Weights of a small sound classifier.
Model: 12.8M parameters, waveform 16khz input, activation gelu_tanh.
Training: muon at rate 0.033, 6500 steps.
Data: trained on simulated modem signals in the audio band, 78125 training examples.
Rows from block 9 of a small sound classifier, named by matrix and row number. Rows with one number belong to one neuron. Each number is 500 + 50 x the weight over its row's rms, rounded and kept within 0 to 999. All counts start at 0. Numbers have three digits each.
After each neuron's rows are labels from the 100 clips, of 14976, where the neuron reaches its highest value: "strongest on" is what is common among them. Only what is clearly more common there than usual is listed. The data: simulated modem signals in the audio band.
# fc1: MLP up (model.blocks.9.mlp.fc1.weight, 1024x256), inputs 64-127
# fc2: MLP down (model.blocks.9.mlp.fc2.weight, 256x1024, transposed), outputs 64-127

fc1.125:514500581522468474453454403488493465549500448513473552475568502483553564391473430481479496520486523589556433515556497571405461563517450406459450423529380467470521465503567529402470530489541507
fc2.125:588448471433488473543479473526479573470493474482602550462419486529531469515497504516599510545528500464524504420510479476560479525499554579469564487502578521520471492519551523532533514509503505
strongest on: strong noise; AM speech; GMSK

fc1.394:541509459508481482442411542493526410450552482499529512532484488492532582593489389550485531492520488433447471487581565524437503495497491463445458595464544445566493547483567428452533481469474533
fc2.394:565519499519528415564461592444511496587575500546581545522496558438464486489515464479547512506560553527583470464501476507551482516546486439515433471477424529525579459481553434532490474559510579
strongest on: FM speech

fc1.703:553458460439509472539508468480487462458497510565635582521503506550435556518492487619493480504485497414450578516436572428574456461579518423443506570438430573546534538470645525437511463499514519
fc2.703:514478462524442493562486524495453494524493523473610466521470488474473477526450480485500495535478528486453503639508524524554554507442489531571490518526528513408532474462425576507535529516466449
strongest on: carrier: 4.5 to 5.5 kHz; frequency hopping

fc1.715:567582542515451572497561552572496440543472621547556428496620398435458500464527507444561461580440528440566487522481511482389520554496407570499589496560524454524541409490532470499555477480558428
fc2.715:482556515465454449546464569528444473512570526543552449497528481507514525434474395482479506541460460515550437591460514509466487506466491496489468513466459528499530580490479543430548492448471492
strongest on: 50 baud

fc1.291:532540564514474508544517529474469477457477592461499560615602511546515416416416530538379511575501480496574468438568469488473535471506454571487536573556452477548553583515427573509476532480483580
fc2.291:533590565483562492525506373482409501442549432589419457508446486569481524599510469445497458466523433521477566546441532577527481509580508500531563485501455488482428499410615482377489505562586528
strongest on: OFDM

fc1.370:626527487507470509502465513453475557532463577486498479490558404530418580458412582610542491456476470450538504519545463467445481476516539501517528562480516505492570433569582496513433483504532505
fc2.370:447528606456548442470429444552420487565475464443433526610537534573505505542482427409527545401589486579524578514465587554581524552456528489474466565412496423458515497474408508418501457483487464
strongest on: 800 baud; GMSK

fc1.591:407425529545476509431520529557467501495514510395452485520470425489460516600504499534564509455566475561535397493440658553550373388499465501518455455398560500439552544498455558532612561482553548
fc2.591:519497527601527489560482487434493462356473552438471470479507569479524494508424443477501509489486482509494427639499427409533498492477482450565462487499441526520456412483471539463481426505531504
strongest on: carrier: 1.5 to 2.5 kHz; AM speech; FM speech

fc1.686:455444475588468450436478457507471494584525510503481578532492529595525520546520490385549543453634498555527525551493512440408458460473535478484467424535441525504512593520404515557532526536511520
fc2.686:525558481462474534571468479490437544453588531486446517468469503417529492522522491500482504536444502427517493445576557387627523408537468515389453572487568524506489452515475523460471454526481492
strongest on: carrier: 3.5 to 4.5 kHz; frequency hopping; symbol rate: 50 baud; 8-FSK

fc1.277:394488465523520466486486480445524546562428553555494549472470426489485422532552575506509533451502547547509448477509605562463512606532471435422476572429510515453529528529518497495456527508513432
fc2.277:557554488522448512488532465428525493489495535466446515419473423503515545472517469420459439611463407512563538533427508456482516481508470531604630375551526394544491495522429530537477476500491503
strongest on: carrier: 1.5 to 2.5 kHz; 100 baud; on-off keying

fc1.187:519472625467494458506572520482530523458525402506543487530586490553484510502573439561509474450454511528594507443483439532438519411511494479497483507434465534512484460528601527537515543538455601
fc2.187:413561532470580436544499421530466447466527558437501535502416557505488386485494608420563558618556474470454411534502582545657463423535490520533478483485538451466477500536514519475475503451441435
strongest on: burst; strong noise; AM speech; FM speech

fc1.753:451346557525461507613412576583459562426559480495607466483540438455507532529499520543459510583574474458537508551561507568500585480531500476478498548508462530536450538480406588522500484460513441
fc2.753:499579487459522378479523479495545433504401494523450519478500544429461475601517466479536505407425495439508480510479457462466495555494543553498450463513569489548505460524581408397481510573533433
strongest on: on-off keying; 100 baud

fc1.456:476530517452491490545517513483478499410505598502473436520520547469528490375457462422482455493534537454539428495472456488531397594469483508482499541514468509487491538486561503543497558494535540
fc2.456:493474560477520382535495537624538526607559469529469567495507448574473522522584550479517541527485593582539540572457489529432438453564528527528461437498469466453549487549376422492484524478430472
strongest on: carrier: 2.5 to 3.5 kHz; symbol rate: 50 baud; 8-FSK; frequency hopping

fc1.746:610550552479508496477480534510454553568401581527578531471554335470519508500510462355590525510461528519522516544459540502413470519533534525535517462472440427506508480485523524437532486492560509
fc2.746:532498488478449469429464544373421504577584551485452426496563448339521459519484524492506510548458508493626535348527537457466451498428510499457516509473509470494541524457489450519579447479567401
strongest on: 50 baud; 2-FSK; 4-FSK

fc1.250:513555600466507553634537443470465410524408460552440491501392543494588553582558500523520529572477511507477493482557583561589496378464565433533489450467509517463449524522455586558493490527549491
fc2.250:429469444523496420446522524560596570521608509375569594565476511528468440520490462538476442408509584511517581481474433521484463586535456555410486541524479546517598486456535463453534511524424482
strongest on: on-off keying

fc1.60:504476460490534500456549496428525567473473437551452546556561417444529547474547599498461478594386434497456519574544491411575540578510426542554548396541431536542578455503477497513515489563462434
fc2.60:445534500489438434464539493563553502575501512497580475509469520500478450495473412490542493436585491527512441383387470651486468470481588495496525580468490524509520554520458454485515470447553562
strongest on: 8-FSK

fc1.126:494602498398570449535453504472431487459544580492508518480399615507469466513450464521497512535526512539539424520573410512551524497507469486400494543483426451475497556462425527422455500509573515
fc2.126:513414469529451611522527521453446419465446445478510486498607394494507589447586501553434499548493564505482648366496556477485486558479507494518503449479561550484502485514560462567487570498470437
strongest on: carrier: 2.5 to 3.5 kHz; 200 baud; frequency hopping

fc1.306:485448513529524486396544515692421478508493520458534551622464515445534524484563464450523556493497411485456513505507596512497436486507491473509545478386543348477498550497499432478577442535468556
fc2.306:548561550509520609467516502506433522448539481549519461444444492502509541548491556577496480536497483548564518569539465554565521430578456465477476547423523517431451537367483504447489578498426585
strongest on: AM speech; FM speech; frequency hopping

fc1.37:502638514578474520521487473442477488574571524503511539483576485482474506553553496575445499520600443418516384491444528593419484407522446536424553342498528405484471466434490489502487479513474471
fc2.37:545395419440498491516547563611537551508491513490544462449447515528450519568487506517473588429410551534585497392553525455475541464519413479500445650460513566485515463584497508509491495456533524
strongest on: 400 baud; GMSK

fc1.461:459654524410489577416549481495549460553579389503525526523510503573443513438510413503500453510584488499528485506418449534606511470570489464440455496444461598499445467472475440403455456518505512
fc2.461:504354489550518506622502505517445502471422642488540512428502519397554516557552543522416541507430448505493512548536508454370475533456505557570536483515559426453541557508526548651491542483531476
strongest on: on-off keying; carrier: 2.5 to 3.5 kHz; 400 baud

fc1.391:453503414489480474509505475385459473434527552460426430534547525434418488510455431494466465500453448520558415617531583440499433455509599573478463408616501483519438390513401555523512450448568449
fc2.391:549444483508530553462421591551431500534526492540515472552465501575534585459527546487493460441533534443327514452526440540412508467536499445540503492404543399477543631524538510523423538518544525
strongest on: carrier: 2.5 to 3.5 kHz; OFDM

fc1.32:514511570525586512440501494566418482487555373596474510551426479480440564525557477458516415499561476511457462513506502471402385406636403547359480501404644520429495493544502408504502501498505622
fc2.32:474591566427534566452507489460432405434540541511492562431504628496498521475484552494503471457413445556531543439474573415494442565488423498447550492519491513461370519471410493434497488507409583
strongest on: FM speech

fc1.741:469394434551501528475441511454438479467471473533480544502349478466481492485512356509480499454410413479572426494493540469526518433427438530574566612449453541536565558507467359439479567545503493
fc2.741:517535420522484465533532479499496567544455491514480431409539500388467514468517525549491466437495565367496490521404469504604534564534496471450491410472474562501509533541480469502439555596542497
strongest on: FM speech; carrier: 1.5 to 2.5 kHz

fc1.532:555583488415483548439516660477637438478460526470365444590648486481483530505499507574513560518541475430538590543445485526428470540522510551452413535464549544514455503541599506483559475565586511
fc2.532:379461640510551532502500467611388488499557530498596593453491516462548534494480474484491503466477554444581402520491534503547559502453480485533554495568418493466579502408468544492515545437401457
strongest on: 800 baud; GMSK

fc1.183:358581522472454439531511473561524529491566496515492538555494536451501469517408467440507444533541576491593578504562536444550521521492518416537484510505561526504525479479499481530478494475518444
fc2.183:549521505411458447466438543589489469545494521464539469476552503517482551493562476501462545539483416634439565438535504485492406547463486518450486441482448463536483440458537467482532483555468525
strongest on: GMSK; 200 baud

fc1.289:350427406506506516558564554569481528571467436476513459584516500487448545554497477477569520458433483511522618546440524436456520431577445561457440543447488437499595480395548565484450485528520601
fc2.289:538586489431520505582402421524415528450525577479485529529585565437576557544508434524332447491507484411426502506453364442500537508420455458439471517458589489530407476511527483487510600556547568
strongest on: FM speech

fc1.257:529484560403508436515404553469413475467582459444483506398560584532528565410493471508387469416479549460411467466425603436555511515456587472514521495499549521467448509497643503539551589458538514
fc2.257:538606384470503395461554486511624594552443507510530529578544398446510458565518515527559520547553535516563514634554424587471547484565516478449415576457515449507508544473425467444482453577469508
strongest on: carrier: 3.5 to 4.5 kHz; 200 baud; 8-FSK

fc1.336:474592535538478513479608471447451528396536474447464588590566464464503516479496532545463482608445523598490558500461453498471590541480432512438463457586516466507527593439438555495492467577470536
fc2.336:501373485487510487458450461569627463473529489553570472439434506528473537539532521457527571464530458413465480330573482488479505524480542425461486492385524552508538486481580509479556488543541495
strongest on: 400 baud; frequency hopping

fc1.319:478544587496506487398408497496541548510548632554494566543524533431408419410460595503523595472456559546573524524549478452502536426574442431542555504507464430442479480518500474406434518501478508
fc2.319:530479445474513539553562505607505416503481413537532454455514449468470477544508436449484422549552438497491528457508496509527405534467544553462483461573490556538513489499502485624488455513517466
strongest on: on-off keying

fc1.364:517513588436484502489464461499457501459503477460505402557591447505457468506470521515398513589458509494543450484569499495515619422528496506542490518441482461487552374499573554499517548447522466
fc2.364:532564368537527606440535461440552484554466573513561511506449523473562544560474486478551542370530477476464522533450448481474407586483515515391528538547548527515472533479532482552528464530506558
strongest on: 100 baud; frequency hopping

fc1.483:500584477553525464452510589460468519534553582475564477478557503555477452490425453436490470516509611417523492570530442520534475566442492409505461455556360538462518517520491504475495450459517528
fc2.483:613488460552428536559516444501496485440533543493419579519542499445485527517505458570579585535533435561596417480533598450446471560491537523483456586427558535501516529512480547492589517513562463
strongest on: carrier: 2.5 to 3.5 kHz; frequency hopping; 50 baud

fc1.508:482452478545528454485477513472485580493486518490518536506529547539553583483484446409497495515511535587480548518511491430565462515604469579534474476636469535518548564537455395489530503495457550
fc2.508:577568517490447497506540393493439469531596541582488475442497506441498539503460488439475469530492470491504455512460502432441620440543520549436467519523537492511481490569369390419530480427519535
strongest on: carrier: 3.5 to 4.5 kHz; symbol rate: 50 baud; frequency hopping; 8-FSK

fc1.623:500586516490480402481466456502478415460504502479565497566508553486514532521538501539468454437501453555478529538610473429473490536488466538485569610443628514555524466386500497517508508500518511
fc2.623:537532462513455461552509553388418499499586519537396540444423455457550460497441507508498486517464485467577487454542475539457525500503471513547474406507499510481543453430515469466483475533566548
strongest on: 400 baud; frequency hopping

fc1.8:496508429492452623491458496442430577606514575585455512416495471513519467495407455491443514441599563539468415529563548473520466371391512549492491560486505559463476569470592467554477485444527486
fc2.8:466438614620538441569492511510444436469518508556539529631516501565500470531532526536475518545557509490490494395497565549452505566471436462576376390457567464473515574551477527512533482558445478
strongest on: frequency hopping

fc1.348:465444475437477520478453436480517452424526480430387496527559563529528459609589476490466516511503499476505438580549507477512484551414484442405511459546415464532526491445379550443612514528541450
fc2.348:582502493547547517466568540539485520546514493584564466519502418537468573475519474490516519419428440448506570375589481470516497439585486524502564583418527548424510515476503427563424442548496502
strongest on: 400 baud; frequency hopping; OFDM

fc1.201:471574577494456540493433446518474423513507502488478521598442520508417607547512493445504393466517533455459585563562564502454480539503501607460488474486595484558557530485463498465519492589498548
fc2.201:469498480470482549580387461351455534432456516496506513446478413582541492566432466482552465490478469461515458483475387488497499496549464530559515462484475548523429457480527454567510539538482508
strongest on: OFDM; carrier: 3.5 to 4.5 kHz; 400 baud

fc1.131:478501523427548502542534432567459458491471475543521541593425484617484597566552455455545465552532535467478508524482581510408346489519393552394488618504657524592475451449469387470479502530492521
fc2.131:472613499511483480554474380487427505479625568467537510515550499484550476503481413466548476493460524497482531441465439557574471507472450503452506489432595482490499427393488512486510462553474605
strongest on: FM speech; AM speech

fc1.426:514565529548479519478442516502518556533583483485536572461529432465570538585516511462498448495469578537542414475514594450470453467519531484475642428540552563574523509495583529541547554484498501
fc2.426:543510502403520331506544424444554543485411537472490458534516501501474423452488505521501562526494508433469548525531532546578541474483519500539339517419427482499494477520425513488453489519522554
strongest on: AM speech; FM speech

fc1.282:451436520434538409546506418587489412469517482428486513512490524447520423566470433555450473448521488509512398459527518565492495464511425435462585533395484507472450508356554484383493452462503580
fc2.282:535590521548469554459549495374500610491466561521517448568558422447481534526491653458561515506463486580447597470493536414468478579477542545402436456597510521576583468526482474636510506558566468
strongest on: FM speech

fc1.516:553475558495509487561424498450524497528492520485478471475584546565442426525498483602364527545516525483519506571569507574402460513467476598540442422537467502560505525487455484492509449456515525
fc2.516:409504520533591431565488543506522495505568536496590539469411497529445527548470510479600376530502452501352511474551552503483528512531491548575561547492505482449533566359478488416500494484494509
strongest on: GMSK; 400 baud

fc1.146:403492434480343476548445518469549476588530518434495488676515470551463440559459465432592413506572448532576528499546524462501402468464535475442448528421426447515564441467495566467548491522537609
fc2.146:541503571530509567474548596446424500469489499462499572357556541433512555457481480569396531614460393440470505514467434436507520637477559514534559494481554509495424563546455469498475501498450407
strongest on: 200 baud; frequency hopping; OFDM

fc1.589:573516536493512465492449411435578470498419473494520518453511514496472470444455509555435433462534504555423581538564536481542502534513521542422465458468483462538510529485486459514521451469526515
fc2.589:556548443493497572593471564536387553473452543475396492509498443493506536511474471438455542551462480478522491443469405570519582356573522526496472453543528510592546499470389471534522520590511526
strongest on: burst; GMSK; 400 baud

fc1.139:461557480564484535528463585443462511548535539490554537429543490509413558519515515521489567456518400516515473538518455563516536520582459504507512366498393414483439556633450435489436463507525505
fc2.139:479492567470464578588513522475507558478520523395478516527497440438471557516503513542532544469475495598539485487540543421357463534536471473504580488516522491576617479481592540525580632472437546
strongest on: strong noise; carrier: 2.5 to 3.5 kHz; 800 baud; GMSK

fc1.260:559508486564459531405535500476419555594506427476455561504411521609465458496514456571464509448493449447558517514545499562450521457506569499499584516592544449468569541471515520474472445465510506
fc2.260:528490567440556480453559532455439583547518439466476539397458391457466440498465538393522591440499500498506462431409469491450497507503554490484544540536510558534599512538401454536484482474525522
strongest on: GMSK; 800 baud

fc1.558:402486506496469502451509522409479464452548533572493493607475443496472451504529535464490445466521506484553579532545479515530392507511523465493414503518525486571551491541390452499546426531536513
fc2.558:573454511445516452508487469563555505497435430446535526359477537499563487518488473449458498574473436540435339521455524500468539516504525599483575568523462563473495496505574537523468556481479425
strongest on: 200 baud; chirp spread spectrum

fc1.374:430574562483513526537502434569492489545549529473472484568445509508481530524513549501452504448505551492600533487535558459510366452510549467577437592513553571482480597535528576392519415520553477
fc2.374:538440479460487399490517486467537458408539506466488428609575449451482459512501464485468537563542500532493408475507471488530486478493528503503500458565539537482512423511437431578469526470555449
strongest on: carrier: 2.5 to 3.5 kHz; 50 baud

fc1.196:523519419504512497540469561535508459438482502465449483568447536515461500479499497462489503445507368574511472447466445523469412496443499538390559520449487469503470497528553479524406562551499494
fc2.196:563512598460564408436600456573516560551497572515543502464604434460521474529545563504503492526524634473515478557591526468545549459566534548532481477502490478466460495478424499493528491486487500
strongest on: on-off keying

fc1.640:548409570464453520496396493464527417463425530440524466485545498445469444494508466508455533506561511458553422539524480491480514480522394565482536470382350381454554593525508533368526569495612478
fc2.640:516557525459451549551427493458632573558460391535443494465512497412491412553475517566520394504518487457426480465523488461556417476450572522484449510534524549512439449510551509450487600583465511
strongest on: AM speech; GMSK

fc1.322:422373516491476590506427435465498494531477415477434525510456483520425542508410478417496445465409502476548405489531562584481551573544489479509537437553491431498539436516571483415500571494498507
fc2.322:496503534375424435528515465516366476571518424459508478524574522456474490533461447549468450450451541391544493549447535462421534542433466483465488442516481442483446426511539475495572519417445520
strongest on: 800 baud; frequency hopping

fc1.143:521408523471511483533444524566505565503574543456545457491470496419458509438523380477516494463452481541533576456529615383420530566490539551456449612465424557519530523523577539489521452503578535
fc2.143:500507492447454564476574487502556480493585514457421502510469545587512605510519565541529554477524470448468491554562464565498555440551512439520575425474588421479452549417459529486502488483473477
strongest on: carrier: 2.5 to 3.5 kHz; 800 baud

fc1.458:461447409437470410537467500455457492596525420597500456504444486522483467543448500437544518455507532532567554524461491570550538431446501583567414430549489451464533465510446544509513486479527520
fc2.458:491578457458454590488491468446454459430386556416462549582488439527494485493525475531455526517480487494481508488604445500498497482456500462501487554502501579547446582435555510552474502427493463
strongest on: frequency hopping; 50 baud

fc1.267:524446486557517516536569554549447539482476588519589540449474453550509547449456467454504475550567511559488565525531413460401546592448431541517545451489525495533538463589517505549519555497483478
fc2.267:527603499446478470472451440465509451571447467409412431600472561498524483583470535586498461502481541453524418406500569482560505512535488505524417496504479580456460557379545524494420517495469456
strongest on: on-off keying; 400 baud

fc1.175:376467468563453475445449472583581492501510543533505554519569501506533490432474468559407490535552495507655434497631484485380484543512418431481452486431399502463540486480506502370439535428554489
fc2.175:543465556497503504509485511514429557496587419438459479639513478480440485506431497485507447558461556559462535414499508440456490433473473480482428518498571493518495442556525537490560589487411481
strongest on: AM speech

fc1.600:524538560483550473560488516451469460494567474484618469469417519614485494585545496522536445511545520479494536417476586544482500472581431528530470585500521551529511546554454482594577528460450476
fc2.600:513460436543507482423520515572429524504456506518361525556483477459501535395463503504466494499453439486537558516540312456425489457451542475520497415458523531547479458449559459453452506571500512
strongest on: 8-FSK; 4-FSK

fc1.571:514514513522491419397516399536532568497538566443495542542621536497512398509452516537396541583486471631520556562551579480578410520408552581407509508508532522427503512515558521479467453488567449
fc2.571:491477474507507572535463572530495477481565539526513520518385556464602460509547489431523450371547470432438533472503546443449430436544490420433474516493613495578603493478512474568457567452390501
strongest on: GMSK; 400 baud

fc1.541:480436515463511411534544434466548517482482416502523519553494458463471465503506496513495467434469565472474574481384421500473514433488572506457599419514501493483609442444571469499474530572482509
fc2.541:533567484501479558430438598586422481458476568536473468466470518442496536445468530413446497536513401500458325593480572546490473584524497545564490596438446516540476498526470561492480522403564535
strongest on: on-off keying

fc1.102:568534530487475524469498547551430489485542547522504433565539435575404357488516502458540537552464506490548436489506419521455473458562465462546532443437483488513515503509545491503451586501505545
fc2.102:437430527469495456497542487554533494570460496614484552452526510507558512507553577520454535522545492547457468514402636523538479489496421550489499590506398527501476547515544503543495485438500434
strongest on: burst; strong noise; 100 baud; frequency hopping

fc1.535:527470434492504387557412503415549483530554566488517558535560458488392533456492462513507446584504476585505622613512501406522530418556527577560497453444516560483535423459511570500478558508468472
fc2.535:546503539529578471521512576577585523400519428399404407512528575439490504592533453451547489496465447563484451522379509431515502612525522548467423561497488507430483465432499539478447508515476476
strongest on: 800 baud; carrier: 1.5 to 2.5 kHz

fc1.231:454570431581504420482400481502581459548571534595596488445513437557459507526477459525565517459482441509467403504513521570523556487585515522510441403540455476499432514540502415509532424481512424
fc2.231:444452580458532594538555518397411513459515503512552459538546483445424487551506545500438501537506508547432497653479543474438453519492407554483487516512552574514586491512556511508508531510523526
strongest on: GMSK; carrier: 2.5 to 3.5 kHz; 800 baud; symbol rate: 400 baud

fc1.486:423559463435566497550534463421564515541468477541554555510479534474534506468464509505469517408456512559550489477429545449522517539468561590474532543581440407486522483514571594549464547597484501
fc2.486:553485499521491396476540526456473472486578444548591488454431574554411508544556519528649496485574542466437458577582493543487452465538423496522407537446536609469578473511517468567457458553554532
strongest on: carrier: 4.5 to 5.5 kHz; 800 baud; OFDM

fc1.21:511468528469545463477516469605369424603412547490552519444525520513459512520456500417470527506488539484551529565431479481503527560504444490463507513492569408456506585436475466459502499524484463
fc2.21:468569510513458514473534488379555518482549518410475531499473420415574473491500552560600590481517486468578457494525531521462476463415570506497486536610486602392526416463497426510429543505536451
strongest on: chirp spread spectrum; 50 baud

fc1.758:474591569527487572547463476542456572407500536476455477573492613429508468506522420549414565510489520501532616434498456552581477522474536596563510489476438477445450603527479534425483494494467477
fc2.758:473618511472587429477575448501556525521468550480537495550430541415573482503629575535467554540518595556448571485447492522612526424466488441606533482435471539514441531538497466562532438433424503
strongest on: 100 baud; 2-FSK; 4-FSK

fc1.155:560434414444531460512471504408557543397480444554468435477487440467597530529455595460481392475411492446493491478459564494518426487462525462471540514451465538512458483512626575504528558591503527
fc2.155:528560572480436556453580474576463496570543525415439517501523539486500376451529472567553558552543438569480487539452441563506525518547513533569473463528438458517551443446376433499506502437556427
strongest on: carrier: 2.5 to 3.5 kHz; 200 baud; 4-FSK; modulation: 8-FSK

fc1.361:462449522511517495463517467480451478408525515447475457540547494454457551489474523379509568521499518584527528512476501469610565531553528520467529478561509559492475457490539356497509437531430558
fc2.361:536464431541447441511485539515518410518520512496424518489436443510476512393499544422486468526533520584497490489495552447450608490502537503508443551623551500438525580553390481404587456571482495
strongest on: 50 baud; 8-FSK; frequency hopping

fc1.592:423580545457463486484539436438471457422525463405475516516561487448537452513526492558462482415541447544534571514456473514443543483525471477500466502561586493517494451453431519454583449515462467
fc2.592:556481476500438573529487503569605526614541529523533477490486488543508467504508515460520535506434435467469447359549521450616542526511537452568562531447514491520525529515523465542483438463543479
strongest on: carrier: 1.5 to 2.5 kHz; frequency hopping

fc1.299:479605493497457480461565469463454572555570453475516562531470460590462559535522507529467460575451477428482524427516504442472552460516517561487578351429547419443566573504472555478477499447485493
fc2.299:558352476469479541475438536500535439503457555499487452449480580497512413514438514491496500411466479580510421517489485573539462467516505438564451676558440563494517412453566558496537522589483423
strongest on: carrier: 1.5 to 2.5 kHz; frequency hopping

fc1.360:504548491469507444489550473435446505463503513503641455565472476504471499417505536470507447498461541612464615499532470446506514543477465569507495534461516532537574516501433350500436500553471593
fc2.360:526413493596518576447497475414519539480447482527414600385490488520548510448539480550513518496608462335474416523423384527512529476488503459561582467447519581625503596480552412546411477439557489
strongest on: carrier: 3.5 to 4.5 kHz; FM speech; chirp spread spectrum; symbol rate: 400 baud

fc1.639:523606539550512493486474454587460509483503611490492486544546500503545469562526556626417428517474518466547487384657498485529501431494423466505559575411497497487470598495530492456510450482555522
fc2.639:483396471460448482502503558455575521485476439524509512535586569482426514478490426523383524594522527522586592527447511558510464512546454491436456533470472520525545488483423516442511488462559507
strongest on: 50 baud; OFDM

fc1.189:463549480499482387492542456501562475483483576440540492520500580418471565475542420535534483445454567485539554525508505441485566600543510549577565470441497473479444504494544447520562516519500473
fc2.189:454476530402542484567490537526434459460449536455429464603476532493485472441523607469529494517429494426453479389399515562457551457403509528473462489533529461500527527462616551562556514457472450
strongest on: GMSK; 400 baud; carrier: 1.5 to 2.5 kHz

fc1.733:393572482529400441469493449569545466479479576587411534588601550446475446384494527447523532429466362541548531509569489451471557484509478519567533522582412566447491475485405519490503581399521502
fc2.733:538421542480545548438578507549437494476549452469542518402465448568533498573545527550518500552554533459468423419448539512490557513520524516404504369523549456530510451495549489584471416511520456
strongest on: frequency hopping; 400 baud

fc1.352:543391490542538492529518476501516532522556555457503518513666542514517398495387514564404555589474490608528563566544553508449369529418457593521485443491497507406479443529435482488527475491518523
fc2.352:494532490511524429467433530482459511531483482519449456548432460454555491532564619415494466447555485401502524485466486513490532408561489429447519500564537406498543492575505483489491477465513488
strongest on: GMSK; 400 baud

fc1.264:430529457488565500486475487595477440487532433380502537458562509503475534402470423443501504504542422544486524474475460472609370549544544446478503482442474440520524581514587433497549534443574475
fc2.264:596449478396450419496496485531556523470562538510447468529512469403475546478501484514508513559468568497541494568499447593448548476541450508574519451548466548519521470512410529427485465448455472
strongest on: strong noise; carrier: 2.5 to 3.5 kHz; frequency hopping

fc1.667:476514506598393403481555460561411449465546511414440427590386489470560507510509400564487483509495443483571606496429578563541483445405481408574585552515494534506531439498485462392579511474499476
fc2.667:592470590503509530526463497390512545517440485448555492438548508509463474607470491488508462451551489499489491614531545486489517487553545565516546522512429515502433444535457552530493550620467490
strongest on: 400 baud; 4-FSK

fc1.293:526521414496441459562475477436523400552577442553564491433567490508485423476489503537476510536612429506613497509545520558507632461558513497504454427552430421496533445571472489509477507521495458
fc2.293:509574531537551504515566554503433547455402576416390503489483507442484607604450524521524631528457565530436498538507510450436493444551446529472483465475476538499594559418538515526461564476500518
strongest on: 400 baud; frequency hopping

fc1.683:471446495464547489498381464511474469423504420523491476639498556511474550538513447427410500402431486535457496530513530525449546472590409515520542528486542500535483516432542483510467494514460565
fc2.683:553501493499575392521483500446510503509518530501494515452514495516531508508550501467499503564430477557481597554483475471575509522523438579500622463542544495470401440505448537498454402524452537
strongest on: burst; strong noise; FM speech; AM speech

fc1.100:515465504544446497394547463542565538594547463536465457569566426535471483578509551487509563461371498493588559529525515463471539506555508541552470490549519501540559563401597425597531439480493381
fc2.100:454529457433577517482493471560472467421405563521578527506504487483495508490510522541494494402539487440406451551449515497494458452435503534465488438535528547569460491579457514441461487557488594
strongest on: 800 baud; GMSK

fc1.555:477549496511495475558510576621486553600513492595501495430478469534432537493530594454540496456529500489590567475615399549500504505420472494556521449448502448468481493461441509476546473498462485
fc2.555:511474519451527602475487478454487435407457539430435557522424524517538526561530408508437467518530509494511499537480575479526555438469445508467394573520570536482399507491607534473522508465471465
strongest on: carrier: 1.5 to 2.5 kHz; strong noise; frequency hopping

fc1.469:546532457456448443610468571508522414474542549375472465561609359479512572515587511571434468501574502474518493553582498524472516583466536485424526479498486425518501446470524493507511505491540472
fc2.469:521558428492516500507490441530525492484443530465464521516530482582433548493499509468564527561519545479538590532482463431415432494531431534517569494477491474507540457501416495472510594654471524
strongest on: 800 baud; echo path; GMSK